A small image flow-matching model, trained from scratch: 6.78M parameters.
Rows from block 3 of a small image flow-matching model, named by matrix and row number. Rows with one number belong to one neuron. Each number is 128 + 32 x the weight over its row's rms, rounded and kept within 0 to 255. All counts start at 0. Numbers have three digits each.
After each neuron's rows are labels from the 100 images, of 14848 (inputs lightly noised), where the neuron reaches its largest size: "responds to" is what is common among them. Only what is clearly more common there than usual is listed. The data: single printed letters, digits and signs in grey, bent and noisy. In brackets: how many of the 100.
# gate: MLP gate (model.blocks.3.mlp.gate.weight, 672x256), inputs 86-171
# fc1: MLP up (model.blocks.3.mlp.fc1.weight, 672x256), inputs 86-171
# fc2: MLP down (model.blocks.3.mlp.fc2.weight, 256x672, transposed), outputs 86-171

gate.440:081192126151170118082170134079164182105111108138153138152078116108151075134185135110110127104146199126177164153191135135153177116094104097078148111115046185130136121133094187153120134100090163149086122118107111070154185083091141139147062142135141098107159150
fc1.440:089089127167132105109167162156233173107144099170122140111077073105131170153103098086060104098101131104102163145197105154169170120071123171100147112110095134108174154095134166131135091108117141139136108135131131130132154133131058098107149143102149110151125096
fc2.440:153211102144116163165152159130154188101087188086134111114158146168116107164138122087105099136155139215155163133106135157094153180098150099128113085110151094108161116136154152116126125100119102156149108107175109135144171103139085121156078174143164157146156219
responds to: bold (95); capital (74)

gate.623:194156105133146104161085094085154126158187112157130121150113077164131105138069128149107093035098171103153048092123127174119112057117075139078180109127089128146117157111118116087088107154203145171068065092098104167137111141132140152182105088142152183149105145
fc1.623:167138058135144129082111067139120085134100096141129143112114143193149121113159137085140109124147107125122130143171142138147158111100142150214118107149174059153144201191116079147133147137131123101110169129094130090103157170147128167143121100129077186144122151
fc2.623:094103137066129157123174135122192120090164158123147062140105168131102115148095080101142101154165099162165128115167152051120135092151165060047126121161093150102123128167138124118096111146176116134085127152131097153162159093146088077157135143100087143132150118
responds to: bold (76)

gate.120:114114212117093120151124123088126184106143172086112149092112122129129159096091157146083166119085123175150094131145119075183124187156136122124155178152154161160228037133133149157131099115124136185116127077160167112125129110156115119184137118098110164103101118
fc1.120:159183148152079102121132148131125091147131154092093106095117155118145105126181137090137141118130165213155153158104156099165154118073198174069117120144138116149132116163074161165134139112170157130145110137171131100172166119114104186163170151120095162094113089
fc2.120:098115209131111077097135122132145082113119146111087108142119197108131079152141166096159082112155142117162139084141124149104120095087109114086164157094106174149113136125166151123139152162072080133098080154149192135102124140109152158123144085034128139108142134
responds to: bold (81)

gate.141:072142134163073138142168105124148188121125138108145083094109091104149074098089093165110133144139105154166120151136146030173153150097114100111118137118131110077154119117175159137141110079049175133109109124181100098134115146115127159107115139065132114176141154
fc1.141:138118062076127172195096076142057118160162105135108097156107155098116117162098132115108176168085091115071131055104097131096110137193096162124176154162170105192120131107106060116190106154160129069125118084087124125149141162140171138110131114123106109099106124
fc2.141:162051171134116107092139177146104096153168054106106161144176076117125153095129204132158168110138126143093152144124197101118080160122157096153121152142052124135103142167117105112125130088131145145189159124124166141132082127136081154123166166174112145162098092
responds to: capital (73)

gate.367:163072134117131117088199128125120118118078173151136127148175159127137169152147161077176182090109152131084099146174138143148120147105161101104105109101055161121121143148141134067144157101077090104121126100075156196113178140169080111075128140136159108189097140
fc1.367:131138155112078147135162100146130143106117154116147140193102094148127070109161141070115100038126146111168147065123119118151138133112059133162148126125068135088135146210126142107120085149074112105065139058133149121071126101089120131167127094087158087068107149
fc2.367:106121144112158163136113159118119129029147102114096103018140118109136087108136113197181135135191075159172165125126108150175117114155132144132073131059148096121124146121123151189106160078198154090141125147104096163170141094106063149115126143153065165159163166
responds to: sans-serif (93)

gate.636:161085081145184100096139124134152083144160145098173144124082124162129102123125137090164169173144170162160209165095160119124196096122066170212118120133145061099095093181126094128097106089163121150112115138145134099163163104134138157125142148105164090110171100
fc1.636:151133158124090129152158150114159175119133161144126143109152081164180109137037105125100123160106086110160062104137144063093133136210121088107161160121106149088162119090215192155107113124065094173149119116156107130146177126103119091156116085119155103127116121
fc2.636:121116068140120059111107114121141162141161093180084102120069136115127156174113120154109104093131137176125082157117151137145175163115150114150151173131184116185108105125135145185172145099131138205084080174109056132088070079090169070102145172180127093140114151
responds to: digit (35)

gate.187:220218115127121134108127120077152164091131147085140150178110106119143068097071200127090123083151138206197103084130170129151181061124119137080124114139133109101162148102194126121076112141136134115107161091189154145122154130102149105172147093053133104236143144
fc1.187:088109096078148140118145113100154132148117108130098087156127146152127192144096179126135170085144095141042177089137151124109034133168130103113117119105191180144122109091103102056148120114164104132171115116125112091141174132116086057080075168201179245121153126
fc2.187:126141106114171083172110090107110105203168151130104152131124168145127108157105112143160134146159120176112147113051051130124130083094171083140156181168165141109146106125139139146113077130086025139097140175103165179116102081090142148084129147162202090076155104
responds to: bold (76); digit (33)

gate.259:093156146118129157121176089167118062201105132096160120147164109120113145109117112143135138146133139034119094125097116084117109146119141138124154129203098098115150153098128110079146119011140119103125144165116092093180111185129135160131145135154107111125163126
fc1.259:136133208125172107095160122134144082185125120133128103145084130115121129192164106164162138146116181112128101139106094144109106095178176165203143183176098121106159139107124111127190167132183181180088164130092060152103082097148155156081096167203075126123217124
fc2.259:070097146065147208129154116153095102144144116156113068114079167141118128139140069135107136170104128161192142118112148107130095116147123133134119159128091133062121133141124147141116099202131122084134165191150120182128092136140113156102117152146128153080110075
responds to: serif (92); capital (73)

gate.46:121135118168150155151122167140203127129138120201129139052147164162143102125148125182139115142135141119175145210146174148089131169112101126215098078104079173151151144075116164129148165182106118142112165130080092102146053142094108073105172124134169095129180153
fc1.46:112143108124124149137136137139081128116159122156151161125153163077098158134116113088130180104168128172089134101104147136139127143147134217020129073146125088155144085096157154154058045176171083156107130148125181198120167146110127149123125103115123124194130164
fc2.46:154115193118146128133162114157146122121115131073147093114115076170146167085145112140132109109099185118104165126103165129143053128152104113091156196196101107097131118149143146114117078153079142182168077143117117182115129122120090102113138130150095151130079115
responds to: capital (61)

gate.379:066114060172131060178092138097171118158162130104149144083096137111106092114124086179145097151143132158119102183091166100130127152076153162091041127085142145208144098135102105122119171117074152130092136164056082105146116147139123114131104158163162141129154178
fc1.379:080148139144134186122086117114113160061106070147130124131173091163118133132133118113121135147104134170161089149125099143149118139140112156081159086135146100103130123066137119094172214106150091133119117150089101103111121185054110157119134100138097130169134145
fc2.379:096116054150077118155132122126145126170150134107121139096140118072174138087152134151133116149143142134145120178107180137093119113163139154076057172158126153090103106187141131089119127099153124133170096116144162104119148150125150111169165143115107095136189097
responds to: bold (84)

gate.324:163115126070151162130116117143145115097121103216042139165201177122105108068178126141143112124171136096116129092132100126182104123172127164140070131033130099170150119094078111118127111144100124168168197134090176141082182121096071116129140118145117141109135201
fc1.324:102145143150112101124148137096121168164151149088188121093088085132145147146072140105098177156075138150150132162118147129080166126079139111122193144216114166092133167165181149148142157107150139109078055111150077107172072141125180136124071119111132097142096087
fc2.324:144132098179154104103091127148108128154122082196255142159130134126150156124195149070142122083177143116078114118111103153162111130181112156102088104054179101156145146088091125098142058120099110124148153156116168123043132146169122139137151176177140190084110141
responds to: the character - (29)

gate.167:119122113174096084130150110083097146140233166101178219141157104065158139172091122131146166144148154096087158138113175056162106153103186187117094126159129098167137102141080084174111081113126113124135100145112099123137110161107187114128119154143123145098131138
fc1.167:130092127145110119146142139135107168147156093081127151153111080094099070142100157081075152120122127079087161132131142160136111152141166128181127147144143103141126026181157083194150170107106134123151092092191197144108125125088175128097128104033121100059136086
fc2.167:155141119059121095153122198104123131104137089152148099121188193135142166133129121054120161183149079133133104128174141119098141208164089134145165061078080086116168090121118122166083129157150096146160100115118124118166144077130114174106111121107095133145143147
responds to: bold (80)

gate.407:156129081114143120110168144126101165162100153095130213087077099141085169147076122150121126100115153141155154068189098148110139137103099126159146100140216218159051130129166211101123091134119113169082098138154142107134124081132074123102070105161184068135163186
fc1.407:127168179193154123137102091188175099106075050116160084141131131081192142159173147056125102132120120133081174170088123193159142189100146135129136129117088111082128126099094088070061116145154103083129125092175097115176149125169114128103144104109134146109105142
fc2.407:096158139096175081082131152117105139111172135094100114155140129128090126131119186126176105085162146141141097171127174193176123140137101174117104118126152140159069136114158116132156168111213076147090111084076127047140165112116027088092149143118176165150174173
responds to: serif (72); capital (64)

gate.29:173093135129154133148162118197141128161063079141114087103113146118096137149154104172142140137134134187161147188127110166114065086104144106099114125106124123166066107130147111162079098145183122116138141150179160166196062139127123090107144191177134146145172167
fc1.29:150104134058149081140140123138121105137111090152111095191146137140080085137111186084105129163120118116112136164176148125104152091104106135104109159162096073147190155133161110107194075115201138151130151164120103087151090199127161153090107109106114134157140131
fc2.29:144123162148110148133127099147137137122125179102136140135128129172117121153124127132090153088126089099178180112103118138087110051175086164154103116062147157182128122094151190112157151130099118129106153130202063162153184098114138191154167049094128147127079122
responds to: dark on light (100); digit (41)

gate.350:147135131087102109162180145207105163136121150158126106164094078107192121065069124108117115149152090112145122135120164136097095102080129103121134153133145112137147140132128128106097085108149044100132101116122110117142124145086133116105116120087137099122095114
fc1.350:210147113118217118106153126118138096140089216124153077064123113126080129119116207131098085164109109164109146143146141171126140107118097100143138162144075108106078119093093094134067071151107129100159141129101158138155172132149150079102098142145136231082119101
fc2.350:092115124092163158118145177083123111141156127119113126149121074119142108128081117123140108111161107107129150151121146115112093161180166132091132088140097050051131133158144058111183164138140138130128140105174177141232114093089147204132105130124109110183154050
responds to: capital (64)

gate.266:129083106159114165105123084085068195075110159152140190125124115104114119088112087129137109079124114126163109151182151198171115205084106154120120099146104077164096143111060127158167096118114124134083089141071131156132100107176123127102085078171119155139095080
fc1.266:143133145116082134161160144194143095177147079165112144183133116177143103103127124113112144136124116129090130080152070111107151110133104138101149109119137098116107143109163186144146132113175149120133100148204157131094105070091135190111140115115136127087095126
fc2.266:133199130136168164082172163104075160132107142022125146127107135134098115161178143132037167101131145184134059137159155178085111146125130164119121111149065109086089131176147098103080133104153134200127121125166125084138129101107121194141076141182168128136142190
responds to: the character + (35); the character * (27)

gate.79:088098170106145141139116160123098107106109104132136134088145192133107115143095173123151150114119075148145163101206118099145140114098193101111144081153108112138079086118196145137085110165164129084100169178222119067156086033126164111122150121106077066088133161
fc1.79:163170080058187113177135138123080138160178126141161117199097190154182110173131148077074116151138144118167158073155112101109094181145069134122149134120073129128101147138131136119174118151124172144174140143160128104119129174092167121141144149178153090160174130
fc2.79:120103185088109091082135118130155092133141098108140114092137094145124134126155153127151141169120104141149131173105123118118135139161172136111145117116126058128111121120183190142176162137130096076181142163140133123156118139087129113143116080148127154111164118
responds to: dark on light (76)

gate.495:077101096175141135091144199110066144159175137126176128119115158079089142129074077155125132184153112134118148144095146085152168103110071101138118151140152114087154128146084118106094170166164105112134088102095135126145160091156165197049080116156103083121115152
fc1.495:136179137144128150081089148077158157152116164127146150142176127094039115104106136096125132099110224116160126102156110102146130093133176225114096157065135102172130121108114178094149106135160081154127103129107085107145147126161145111109102113120117127172093190
fc2.495:077106152125160160129183085080135152123151080151123116167111123176163074216112131162116139082112105132110129186077157136110143140040131121126136134193173093114097136127128106078176108116144032133115179109096094164115161191069139136127137160080154113096154132
responds to: serif (54)

gate.128:126142147178138102136236132162122121167107123142151129093130108105192095117120073136138140106139095172097095142084145132122107101098113100090068150135114158090084131167145139146100061134138124097157156140105131123100101129164092164113125150150191093094141097
fc1.128:041159093155031141171152110095118119149161069135078168133085095114066083067161117155053175135112060148106096147094108146139132152183140138116158112145092126082120122124133154170141176137066129140132076149125101170142102085158107103102133107091126113110184128
fc2.128:178119175122164108086126114097155118098156160183196091132108142080093131190088148146161107108139112110133178121139135106073098115160130084117125177113128123169138111111138157127191162122122048150125139135190170143155120120104152124157062140163115145172137057
responds to: sans-serif (96)

gate.393:148106117107168078138118104120109105167123151113198182075044110167135065137096132184110100161141101107165092090177125108151148117092137118109148131148140178143184121110139143117148083098158135104132157132166131136173142071173152116115108130126138098074191161
fc1.393:185077085121152112131111126109110115135167175123178143081129158106113145126093144122153124128070150150126128128140243124121073109089146146140073152149155108096078164090125145161148122139143180083093105156093151120160125090145140138099099135097130137108135125
fc2.393:133075149116189182091192092124145089119092137058144158097133180135102120171110158127113164107093158147099101134134154083101089163131110164114116151146124125097129182105104160091091100136133100171120121135119161155163149197100116170148093144137152094147095148
responds to: serif (61)

gate.118:158120127145122067118135090104086116101091086206143173078094178170175136128093185193195119124064094174148148080120171137158081136064072187170123137097088144118072105091154104149145185147153129146107120173097081138145148142131081110095095116126106129082150141
fc1.118:130127103127145192130164209089122148086128094102145133169164145152069132144139163104163110049132142105111136191123145066095188172128195176136128085172131153153167129107184177195125175092144121099095129110081140049197150151144129165126116159089166120160107115
fc2.118:131099075137144161150173154116057100205112050187127119098110140148163099120106136083114140112070104191133103149086160112181116153155091187085163175114133143144145128154090163145126147125140078102115124130090086157144166168116170130134117165153176121136180195
responds to: sans-serif (91)

gate.55:115109125130188100155172122097143191137103147159158137192143075121092119099128159106098078142087135138160115112171083128160171165073095102137156165140092141161167146102106137158123202131139168118056112142075098165147144162087137139199137116147154147122088094
fc1.55:122123189072147137133123108104160125110153133138154070154132034125177131089102137090130165155135067104052189113133144110157152088103122157048196128130110080146185102144175135146133126067184151147076102118143165099155164108129120131144165132093094158151064136
fc2.55:162123082132139217141133123144126108123078149109128130155125078135095193151092099133093119110107102122096185123094076122196082133149084170194137106116126088163074119096101059199158119112155129134148128074114155142138067112089105127090125065141059108181142099
responds to: bold (86)

gate.648:095136152151139114152155155125117141111123155162145123089121154089107117119143119084146164147127125130096155130148135142118154177164164140097108172122083186112160125134144129086167201180150122105158149196135143101147136095097241134074178107180080184129152091
fc1.648:166196062099088106118088145108146128138193148140131163106098114117169108174123184128105114143155161161173157132154205115109152160172154077146092167111097120125085075144124086168212139112130123093146134151102097121144112088120123091071152156175119090129153164
fc2.648:066149116167191167128112164128142142130084120136116136058150129071156152094103144120114183165083138146063150114092096147101155149122128118152197109113156133136163111111100080111149125146125154150179117092091088207142140173096166124102066081107144175144143118
responds to: bold (84); dark on light (72)

gate.246:091216175125082122146144085143071173157123200145136054151138116144154120101096072104147159078101064134131102159149077080122169151103103163176177117169148167110122115173159144177105084084122066163120095125176145127150115145067100107135113134101119152125124125
fc1.246:146171174179131169148135157129122106087135186116136070144134149131182212194139134116142131147120116191112229155132092123170107094146097171099141115135121112102097103159126150129188064107110166144118124124157054095123137122197092149171134120204116140195149076
fc2.246:098098086141129168166140120127136150064086128107089104107049165175128159143134075123172172157097110188166152121123124133128113141111109093142126121112137131176151136149148133112108156113148148106200091150165106088106145126135111085155121066114127138126177158
responds to: the character W (26); the character w (26)

gate.255:130053132165112131090095137132149093130097148115144161134094063130102110112102191130148151057116121148160119121127178120125152096120087087086130076176090155119073154161106101098058160177098059034107104051145136109157161185138115135111141174146137085187127085
fc1.255:124062081092120114114176133132140130142096096135090108129141174193147105098130116190125121148148078142134064188165162091128123113130162128108129125160142065074138124109153126114137134120164145155129109196118085094152149153126168155142086148074129124133126098
fc2.255:131128107069063092151139123165150097185120102180120157115129118123100141145116142066136175152084152168156106121140119081108124131181138125169131089151078132080127103131130043164153107165084093127104150124051111107140076105123162153078176119118101106083138138
responds to: dark on light (84)